config.yaml
model: "contrastive audio-text model"
dataset: "synthetic speech, music and everyday sounds put through simulated rooms and audio effects"
train_examples: 39062
noise_aug: 0.01
n_mels: 64
hop_length: 320
input: "log_mel"
spec_augment: false
win_length: 512
tokenizer: "word"
vocab_size: 36
loss: "softmax"
embed_dim: 384
encoder_arch: "vit"
encoder_norm: "layernorm"
encoder_norm_position: "pre"
encoder_activation: "gelu"
encoder_mlp_ratio: 2
encoder_head_dim: 64
encoder_fused_qkv: false
encoder_bias: "all"
encoder_qk_norm: false
encoder_parallel_block: false
encoder_inner_norm: false
encoder_patch_size: [32, 4]
encoder_layers: 8
encoder_width: 128
encoder_positions: "sincos"
encoder_pooling: "attention"
text_encoder_causal: true
text_encoder_width: 128
text_encoder_layers: 10
text_encoder_norm: "layernorm"
text_encoder_norm_position: "post"
text_encoder_activation: "gelu"
text_encoder_mlp_ratio: 3
text_encoder_head_dim: 32
text_encoder_fused_qkv: true
text_encoder_bias: "all"
text_encoder_qk_norm: false
text_encoder_parallel_block: false
text_encoder_inner_norm: false
text_encoder_positions: "learned"
init: "kaiming_normal"
residual_init: "zero_last"
optimizer: "adamw"
lr: 0.0018
beta1: 0.9
beta2: 0.98
eps: 1e-10
grad_clip: 1.0
steps: 16000
batch_size: 256
epochs: 104.9
lr_schedule: "wsd"
decay_fraction: 0.2
final_lr_fraction: 0.05
warmup_steps: 320
weight_decay: 0.2
Rows from block 4 of the audio encoder of a small contrastive audio-text model, named by matrix and row number. Rows with one number belong to one neuron. Each number is 128 + 24 x the weight over its row's rms, rounded and kept within 0 to 255. All counts start at 0. Numbers have three digits each.
Before each neuron's rows are labels from the 100 clips, of 14848, where the neuron reaches its highest value: "responds to" is what is common among them. Only what is clearly more common there than usual is listed. The data: synthetic speech, music and everyday sounds put through simulated rooms and audio effects.
# fc1: MLP up (encoder.blocks.4.mlp.fc1.weight, 256x128), inputs 0-127
# fc2: MLP down (encoder.blocks.4.mlp.fc2.weight, 128x256, transposed), outputs 0-127

responds to: everyday sound
fc1.190:086151116125115095139114125101162118092108164060130137062150142123134138141119119144126122133112125115154142110089095097149119108153103117130124127143135082141095138149138154085088064146130131135167133141159096116163151140124164129157172144140132178112165152149141123136110128105116150116092155132132131133130144167096167157118133142145124100113152084141125141090115092102098122134122
fc2.190:108154152125127084105131161136090135127131099139119153139088131145123142133136129094103153102099127124103121128103123124153127137097143151159129150147139081096161081147175125121082167098150146125140144118164160151093139136147131152128150161140109179125117105104097145076126128136109175164080106145089139134104117145115118160144114076113146197126126096115132144139137122101118119161129

responds to: everyday sound
fc1.215:080108115108141097158157132154144137091083130105114155158123133124151093100114088126105155170107125113135132115097099131100140142181138178164139107093122140144117138120152105089151101072134111120143127150144091142121108115078155111154141123101110116143100164146128120155148123160108146181103134123085112101132151175108161114132117121112165148135112133154143119164105118130145098112155
fc2.215:151080172140101128123173106132136134108130171145119122127098096124159128137149147116099096156098153148159115140138144130142100126100096101131142145146163126168097129126106097178131118157109153137087118095138132092156119082120114109092119112142118086115141138110115157176123169143154129130167163109155128130133142173101153153103166125140138095117110109111161153075132143115088101148135

responds to: bit reduction; wah
fc1.248:157168151159169133144126127169116162156103141114112172122114128133163149127093113142133174105110070114086155133087107137112118123132122132139110148129090127116124121148160127082118093126115083142148193130119105191136122120128115152151071144141115134121118128131125132121127136113128092130114106145158156104152170161128144163163079122104128105128140119137107100099104099106132102089117
fc2.248:174150206170148161126124125124177129123137135137110084109108165114124164111117140128096123157129091143146133154085141067139110116116145119141102160127112139147095104106123138134112160130147159079149076135114121179156131140118118108143108090097145098160121122097128137125169165120142116108134119095150131069116117097136109140120125153108132106144161114141112134158143110104110151136133

responds to: everyday sound
fc1.24:132088108141112136131075147138134176186138136125161119147108108151100134136142139095123126087096151161144150120158116090141132114173119083151137124162090103119154127128144130131141133113122138154156139118115131152118160128090145171100125138118146109110139180128121123141122117148118188131135115129142088152182150185112170100115104084117121105131115105119113105135092133153165126088098
fc2.24:112122100126092122162166162132148102116112141157119081111096125142110145147094111117130137150125128130132151097103107131142094145128134161088127158164121160115127148174135133093086146136125098120141130173099089127121156123153164092094119167092111182148087098137119139111104126103103114144086119146102185129105139086163135116133164117132134134135110099139168129136139110135109120169175

responds to: distortion; drums; ring modulation
fc1.58:074127088121101109129104116106164076139128149143158155080129180128110134126115080164128119145139160182143087138143141152117128135121112128145146111145157173123123150123138107156114096134112102150127101143131145102148089134122156115150122165075135156160137125154141133146138121109101166120140118105140120113112138116148168097115122108089126123143125100182132105117068082088138113135144
fc2.58:117163085080084114179150145128141137153124175118156105159100128099059126111123131129142164182122158120088155129122129102085105113149135147110139131125139110116098116101150162119134151138148155109145133122128140073129157150147130171129091123133128160160132124119169153108185114164166118135102100097093091130132140117127141152100139118133113129123135100110124130140096130096127091125131

responds to: bit reduction
fc1.227:130176141099140103128114107130174109121132173121134145117111109118172095137186139135087177110160092110098138117151120166158129084127097085103155117143123124131133073140158133138123133138150127118139114137140110100123097188142125096115180142099134123111155149135105200117098130146133131173112141116138122130161118121134105148101123124107115114111136117110166144139126081090100131112129
fc2.227:126123094113071131123186160085150115157162100132109119085127082120117140122090119114141059151124131091153133167124127141100124130134137152116098152104164145130137152089129109089145144119136148137122141124126091110108166073097127125113116151162117159184105105140153105160144136088157119116153121152131118163095133126099140135137153132173123129122120134152115094140141154124149148114162

responds to: everyday sound
fc1.141:085152122149115089155107113137140116153101129105147114109161124152184183140102113170103139140104087128143158094114112134097136129146101140112151109173138160162165123123120152169113132089112136108129141105105111124140139167105164142172141130115136141123148161195131128112120129167108167146099140122100163119107072105116135120131077117127103120132102129133150116107129118142176128123099
fc2.141:073118161123171173110145129121139096105128155109108116092164164161152139135132153110111114173146141121128102166092134116111107143092140136124089143140132153134109101073117112157121110133128109148117165144086146145109118105125099094172108085098164145112108131157156138123132133117144143129141117102163163158142102144151109163097112148135157105112113138116124202143098156110113126132105

responds to: bit reduction; number of effects: 3 or more
fc1.203:131113128141106129141120154110150160094078152156120153155090157176125115093125117125146136086143107111146132129123116123116115154147132126084110141103114099158137124142119128059081104132152110097140100145121091119132125113110130151143118118150129111141083106134130143176137156152126125132181090137104131157124129142142116140142081138143179103181131123059121130142124105173116178112146
fc2.203:126093138162128157143170127113070138160125137093160148145123135081080116155138142123101117103156121141125137115161111117102120117178137120122103120104146155153113186088134132140132131132144108080125141137137091172117119130103128149168127132127186085113119111176088142113133130124120127132103158142127136179117098118110152116102097136133121160136122059106150147163158096125136140131124